From a checkpoint of a small sound classifier: arch tc_resnet.
Rows from block 8, named by matrix and row number. Each number is 128 + 32 x the weight over its row's rms, rounded and kept within 0 to 255. All counts start at 0. After the name is the row's rms in percent of the matrix's.
# short0: shortcut pointwise conv, stride 2 (model.blocks.8.short.0.weight, 192x160x1), inputs 108-159
short0.75 112 [104 132 143 155 120 134 112 109 124 137 125 135  90 134 169  81 149 123 136 109 112 159  62 121  85  92 136 145  99  72 103 115 158 118 108 139 163  97 177 118 102  90 147  81 139 128 123 123 104 109 107 188]
short0.76 099 [133 121 166  67 156 178 134 130  94  92 184 115 164  97 136  86  95 109 215  95 123 116 120  82 148  99 137  99 151 105 103 148 148 130 120 120 138 114 109 140  67 187 175  72 109 112 102  92  46 137  87 144]
short0.77 096 [103 188 212 131  95 138 169 132 126 124 159 151 153 130  91 134 125  92 152 178  98 122 125 142 113 109 168 107 121 175 109 129  94 152 138 161 116 105 180 132 163 135 132 117 110 121 121 126 116 183 143  74]
short0.78 099 [101  99  85 109 129 125 142 182 157 164  96 117 145  79  88 103  68 106 134 125 122 115 158 130 160 129  81 176 145 150  85 157 103 146  99 119 119 124 141 121 123 137 104 122 170 131  56 130 134 147 129 121]
short0.79 111 [ 67 159 121 143 129 208 129 171 146 134 126 138  54 120 100 135  88 135  96 153 119 130  71 118 137  73 132 112 140 108 130  95 143 112 105 120  57 108 105 146 104 193 136  78  84 139  84 157  79 147  58 121]
short0.80 118 [132 125  84 198 109 141 106 125 134 100  90 191  77 163  74  75 125 137 127  84  66  88 166 168  76 129 150  92 118 158 145 129 109  89  86 123 104 179 136 126 134 149 180 131 150 148  44 111 132 160 154 153]
short0.81 088 [153 137 128 170 138 136 167 152  66 132 204 125 147  93 119 187 131  94 151 111  63 154 224 145 109 119 113 103 134  93 123  98 130 184 138 144  88 127 123 168 146 145 127 121 107  79 160 132  90 125  95 116]
short0.82 091 [ 94 197 122 152  83  85 114 115  76 162 129  71 160 100 110 122 140 130 122 114  94 105  54  65 188  98 139 124 127  66 172 133 124 119 195 125 161 107 184 142 141 105  96 126 129 126 100 148  98  92 142 126]
short0.83 111 [201  96 126 113  82 149 132 160 114 111 109 141 113 101 102 113 144 147 119 101 141  97 125 143 146 148  78 137 105 106 114 110 154 171 142 145  67 101  93 148  91 123 132 110 109 114 156 106 119 132 176 100]
short0.84 092 [116 129 118  78 102 163  97 113 158 126 178 132  93 173  84 122 124 122  79 115  64  99  39 138 141  64 158 152 159 150  84 163 161 104 162 160 136 144  67 106 145 154 130  93  40 124 149 107  79 183  93  89]
short0.85 097 [144 101 151 120 171 126 166 135  99 122 103 142 176 116  50  62  87 149 108 124 154 122  70  74 165 130 112  66 109 124 106 110 130  54 100 125 178 108 111  81 198 112 117 187 132 148 118 100  80  98  92  87]
short0.86 105 [120 140 122 145 147 107 124 169  98 100 168 146 106 151 121 133 165  85  77 147  94 144  33  77  47  98 125 138  97 115 205  94 123 129 145  88 204  98 180 109  89 106 174  82 120 123 139 117 108 125 108 125]
short0.87 087 [120  90 104  96 167 148 161 103 174 110 103  75 120 159  60  76 132 108  73 120  97  99 104 105 122  83  77 120  94 190 168 107 117 117 140 111  79 129 104  14 113 168  94 128 102 102 101 152  90 117 170 135]
short0.88 103 [121  97 135 152 121 112  92 133  97 182 121 126 141 128  75 142 100 102 156 102  75  81  85 121 145 121  92 125 118 134 106  91 136 124 103 145 142 129 151 114  82 144 123 133 127 111 133 108  86 191 148  95]
short0.89 103 [120 116  87 115 109 145  98  96 123 112 147 118 105 108 119 123 149 153 110 170 100 124  95 149 126 154 113 126  80 181  80 177 107 125 170 115 110 131 180 158 154  92 131  65 142 117 126 150  88 170 125 137]
short0.90 107 [155 140 132 137 107 111 133 163 104 139  91 165 118 152 153  96  95  99 137 108 125 158 144 102  73 126 143 119 113  66 124 102 111 153 134 133 127  74 173 143 102  98 100 170 155 171 116 136 135 146  90 143]
short0.91 103 [142 174 110 159 118 110 111 123 137 107 142  95 109 139 129 101 131 130 142 131  66 158  58 100 194  91  89 165 142 108 114  72  61 110 146  89  90  73 191 158  88 129 149 122 131  80 146 130 136 143 124 158]
short0.92 107 [115 105 147 128 117 142 138 149 111  83  45 134 140 139 134 143 143 108  95 156 133 156  72 111 190 127  97 133  93 125 118 100 109  74 158 107 149 148 155 115 130 118 147 119 128 147  88  97 101 122 110 186]
short0.93 097 [129 188 143 149 126 126 135 144 107 117 133 160 135  96 107  96 116 130 154 106 100 155  97 122 123  97  88 176 115 162 147 146  79 147 113 145 147  66 234  93 129 136 147 116  98  90 137  72 172 103 121 122]
short0.94 142 [ 95  60 105 123  74 106 174 166 126 179 114  95 144 130  42 132  75 156 110 110 121  72 231 105 163 107  88 116 107 145 138 125 121 130 132 121 117 123 198 167  96 155 118 139 129 143 137 100  81 169 112 135]
short0.95 094 [ 99 109 124 173 111 185 108  61 139 169 126 114  94 120 202 108  86 119 132 112 123  92 185 150 135  98 158  86 151  87 110 107 105 108 106 134 115 129 131 110 120 122  87 141  79 126  99 136 125 157 118 160]
short0.96 099 [119 157 119  89  93 170 194 141 119 101 154 179 144  94 187 109  91 142  96 155 160 108 152 102 113 125 119  74 191 120 157 135 125 103 164 116  78 116 150 122 176 106  76  86 143 144 200 112  80  68 120 119]
short0.97 077 [114  71 158  76  64 103 147 155  92  99 120 109 101 129 169 158  85 147 101 167 100 102 108 120 135 111 128  90 143 151 143 133 139 121  87  73 154 103 124 152 126  91  82 110 181 108 191 108 191 141 124 130]
short0.98 099 [ 87 137 146  93 140  62 184  98 153 122 111 131 133 109  98 169 124 126 137 123 137  91 113 123 105  81 108 156  93 119 117  91 149 183 119 153  90  77 138 189 100 151 138 175 187  99  90  80  63 126  55 139]
short0.99 101 [120 132 155 144 123 105 118 140 130  67 140  95 123 136 136 105 111 120  86  91 132 133 102 160  75 121 124 146 164  42 152 107 153 164  83 171 116 123 139 178 133 123 136 123 130 120  91 126  95  92  26 101]
short0.100 129 [137 114 116 150  71 170  65  93 133 136  97  95 106 109 135  96 124  80 144 163  58 115  89  97 134  84 112 127 122 120 127  83 117 113 163  96 117 124  74 144 132 128 145 125 128 154 102 130 156 113 130 185]
short0.101 103 [ 93 127 126 104 104 105 117 170  72  92 146 139 154 104  84  80 140  94 101  90 102 169 118 112 117 144 150  98  43 118  66 137 141 193 141 114 105  91 127 122  87 171 132 153 193 109  87 156 132 145 131  95]
short0.102 086 [126 155 142 135  44 113  94 137 112 119 114 113 118 151 154 132 126 132 105 202 119 133 134 124 106 137  83 171  80  82 116 186  95 110 127 125 221 139 123 139 104 128 130  97 119 144 119 146 162  79 131 182]
short0.103 083 [ 78 166 127 124 162 108 140 135 129 129  67 136 169 105 212 102 104  99  99 148  96  81 106 111 144  76 121 129 156 100 152 121  77 133 164  82 156  94 121 186 106 159 114 112 127  95 178 109 131 125 121 104]
short0.104 090 [128 139 173  76 121 130 108  97 138 147 138 148 168 106  97 126 111 131 114 134 109 140 109 112 144 147 106  95 149  98 138  72  54 116 134 148  67  97  79 129 189 159 125 101 112  95 162 147 152 146 108 115]
short0.105 102 [167 146 120 147 110 112 120 131 147 189 106 106 148 136 107  59  97 101 138 199  85 148 113  82  70  86 169 147 131 132  76 124  83 123  77 149 159  80 162 158  78 105 130  87 117 131  98 128  80 112 109 110]
short0.106 097 [134 172 136 144  73 135 148 139 183 113  71 169 132 135 175 126  86 107  69 160 138 121 123 131 118 139 131 109 139 152 171 144 124 147 127  76  97 114 151 125 151 141 170  82 123 160 180  91 107 112 139  96]
short0.107 084 [100 132 118 109 105 107 130 146  64 167 147 115 177 131 142 108  98 154 130 195  93 149 140 131 136 163 151 146 130  74 130 199 126 120 101 111 132  92 116 156 139 142 120 119 141 118 175 114  98 145 156 171]
short0.108 106 [149 150 135 159 103 116 115 132 133  83 135  62 115 168 108  75 105 103  98 107 106  86  92 166 102 106 128 135 135 136 105 170 108 145 131 168  85 144  61 154 146 100 132  81  74 180 112 153 129  95 108 117]
short0.109 095 [140  78 103  85 123  48 148  78  95 117 173 113 141 134 110 114 105 145 107  97  67 104 123  88 161 170 106 144  99 113  91  64  83 107 119 104 118 107 144 189 125  80 119  92 131 161 136 138  97  92 190 141]
short0.110 094 [168 119 116  97 120 122  82 115  79 148  87 127 127 107  65  97 128 109  87  63  93 111 140 100 136 113 121 165 170 112 134 117 183 133  59 172 126 143 128 171 120  67 133  77  95 161  74 157 123 103 102  97]
short0.111 083 [ 98 149  94 108 153 108  93 142 147 138 112  78 119 140 129 122 127 125 105 157 177 139  99 122 131 136 114  68 132 103  71 165 106 140 105 106 109 105 197  81 124 121 125 105 134  86 198  77 137  95 163 127]
short0.112 097 [123  96 218 125 163 132 130 125  81 106 133 113 124 133 118 114 126 147 112 114  82 110  90 144 142 130 143  74 134 117  47  75 128 127 101 107 132 139 135 109  95 154 133 161  79 130 101 132 181 163  81 167]
short0.113 091 [127  67  90 109  86 148 130  98 157 158 127 111 106 126 176 117 127 128 102  98 180 115 128 108 113  84  95 158 102 103 201 111  95 130 162  77 103 139  91 190 111 138 161  66 121  98 135 161 130 173 106 115]
short0.114 106 [102 113 167 175  65  95 120 141 105 149 102 119 115  71 142 142 178 175 127 160  99 138 115  89  99  58 145 162 158 130 108  99  89 152 138  94 110 135 161  82  91 144  95 104 129 119 117  85 255 117 174 147]
short0.115 088 [129 141  83 125  79 117 140 138  65 135 134 135 112  98 193  70 108 108 138 119  95 123 133  67 128 145 112 183 144 150 107  82  82 117 141 135 105  67 181 117 190  67 112 136 164 125 154 143 123 151 169 113]
short0.116 078 [ 85  80  87  65 131 149 110 109 166 208 118 113  66 131  99 102 138 108 116 137 132 114 162 150  86 135 118 116 112 124 154 146 168 125 153 151 145 151  96 109  92 116 107 109 122 144  71 127  91 110 205 161]
short0.117 105 [130 185 134 135 105  77 188 137  72 175 106  79 139 114 127 177 109  89 108 123  83 124 104  85 109 106 170 167 153  78 118 187 118 152  99 129 176 109 153 129 143 112  98  86 110  93  98 145 134  77 102 112]
short0.118 107 [156 108 115 136 139 104 130 116  81  95 145 119 115 103 168  76 129  97  89 168  70 142 144 113 121 139 115 139 128  95  92  88 106 113 164 139 151 127  39 119 117  89  95 113 122 110  84 141 140  96  94 138]
short0.119 092 [132 181 129 149 115 143 153 125 109 172 109 123  32  75  70 169 138 131 146 155 115  61  83  96 106  80 172 156 120 124  96 127 126 141  99 138  76 111 146 171 136 101 177 104 107  88  77  99 130 144  85  97]
short0.120 096 [106 101 104 107  86 163 119 166  98 117 171 105 104 131 100 154 125 125 149  90 131 130 116  72 114 118 160 163 144 153 139 131 131 160 118 111 110 126 120 126 194 162 149  35  91 142 168 155 126 134 100  93]
short0.121 088 [178 134 110 185 129  83 122 126 115 120  98 134 139 124  81 121 125 145 108 117 145 119 109 110 157 148  88 129  96  81  90  89 116  68 142  87 137 202 151 100 133  77 131 158 117 185  96 147 186 143  95 124]
short0.122 112 [126 168 111 208 121 135 104 165 136 119 106 157 134  95  90  71 116 103 131 170 121  93  31 127  41  88 127 164 140 131 138 171 156 155 185 142 143  27 171  94 130 124 155  51 158 101 144 132 146 118 107 128]
short0.123 094 [115  91  93 111 105  79 143  99 126 143 119 139 135 115 127 153 204 150  93 167 120 106 103 185 118  90 101 150 120 102 152 162 121 114 115 129 124 102 138  86 213 160 109 122 133  68 112 119 110 135 138 119]
short0.124 088 [125 118  84 153  83  87 127 112 154 109 157  74 131  95 122 119  93  92 141 148 113  94 198 184 140  61  88 147  81 104 136  96 147 137 151 107 128 204 104 135 142  94  70 107 178 131 169 146 160  92  57 132]
short0.125 089 [147  75 106 140  95 165 147 106 139 154  94 130  72 147 148 135 171 166  82  93  86  89  93 140 139 118 101 121 119 109 127 108 140 114 107 139  79 140 116 156 156 118 115 158 106 154 142 162 182 145 112 119]
short0.126 099 [164 147 100 131 146 134 131 132  53 105  92 114 129 118  71 137 108 142 122 133  83 190  75 105 228 107 108  86 128 115 126 143  96 142  57  92 131 143 153 105 137  93 111  97 147 140 121 121 144 120 131 145]
short0.127 118 [146 118 113 141 107 146 112 163 137  81 100 143 104 127 170  78 152 127  65 135  99 157  59 146 146 144 107 139 119 138 103 144 143  99 103  97 104  56 125 104  64 156 110 165 116 129  96 124  86 154 126 191]
short0.128 100 [143 147 137 161 108  90 112 163  59 107  92 126 116 100 104  87 142 185 107 141 207 133  69 174 103 158 136 103  88 127 133  89 133 137  65 156 133  47 146 134  79 118 145  74 167 128 107 161  81 129 144 174]
short0.129 106 [127 108 129 153  81 153  94 166  57 156 156 100 101 148 140 145 122 148 103 153  94 123 120  63 107 103 116 109 144  91 109 159 112  91 121  82 101 153 163 132 137 155 152 106  98 146  70 152 150 132 102 156]
short0.130 092 [130 117  91 135  20 134 155 178  85 177 122 140 139  76 152  92 229 167 123 123 137 150 129 166 159  99  99 106 146 121 170 149  99 127 171 156 107 110 122 121 110 136 106  70 156 134 140 113 135 162 141  98]
short0.131 087 [180 111 138  87  62 103  71 105 151 112 158 115 164 103 126 134 176 170  86 169 131 198 137 100 137 116 140  71 142 132 108 162 140 126 176 164 123  50 181 148 126 102 166  86 127 117 101 153 142 117 137 111]
short0.132 091 [166 147  96 165 177 101 153 125 141 145 107 127 137 132  96 121 104 106 139 130  71  66  64 127 118  70 142 147 160 128 159 184 188 141 159 110 130  90 140 169 154  91 123 118 109 129 187 109 167  71 173  90]
short0.133 116 [106  83 112 146 115  77 112 135  76 134 149 109  91 149 104 112  80  85 144 154 123 150 128 114 111 165 120 146 170 144 127  37  80 120 154 111 128  79 116 157 136  77 124 156 142 103 196 122 124 105 167 110]
short0.134 101 [135 134  92 176 111  98 107 110 116 143  86 112 164 150 117  74 106 150 142 130  75  81 154 133 191 135 121 110  81 185 163 118 142  97  90 119 105 185 179 111 157  95 149 146 157 116 165 123 163 103 173 114]
short0.135 091 [104 154  77  94 126 102 122 141  95 167 157 128 161 103  90 148 159 184 165 161 143  87 110 123  86 114 161 158 120  97 101 203 178 170 186  99 223 111  86  67 117 131  68 222 103 136 196 134 114 130  80 149]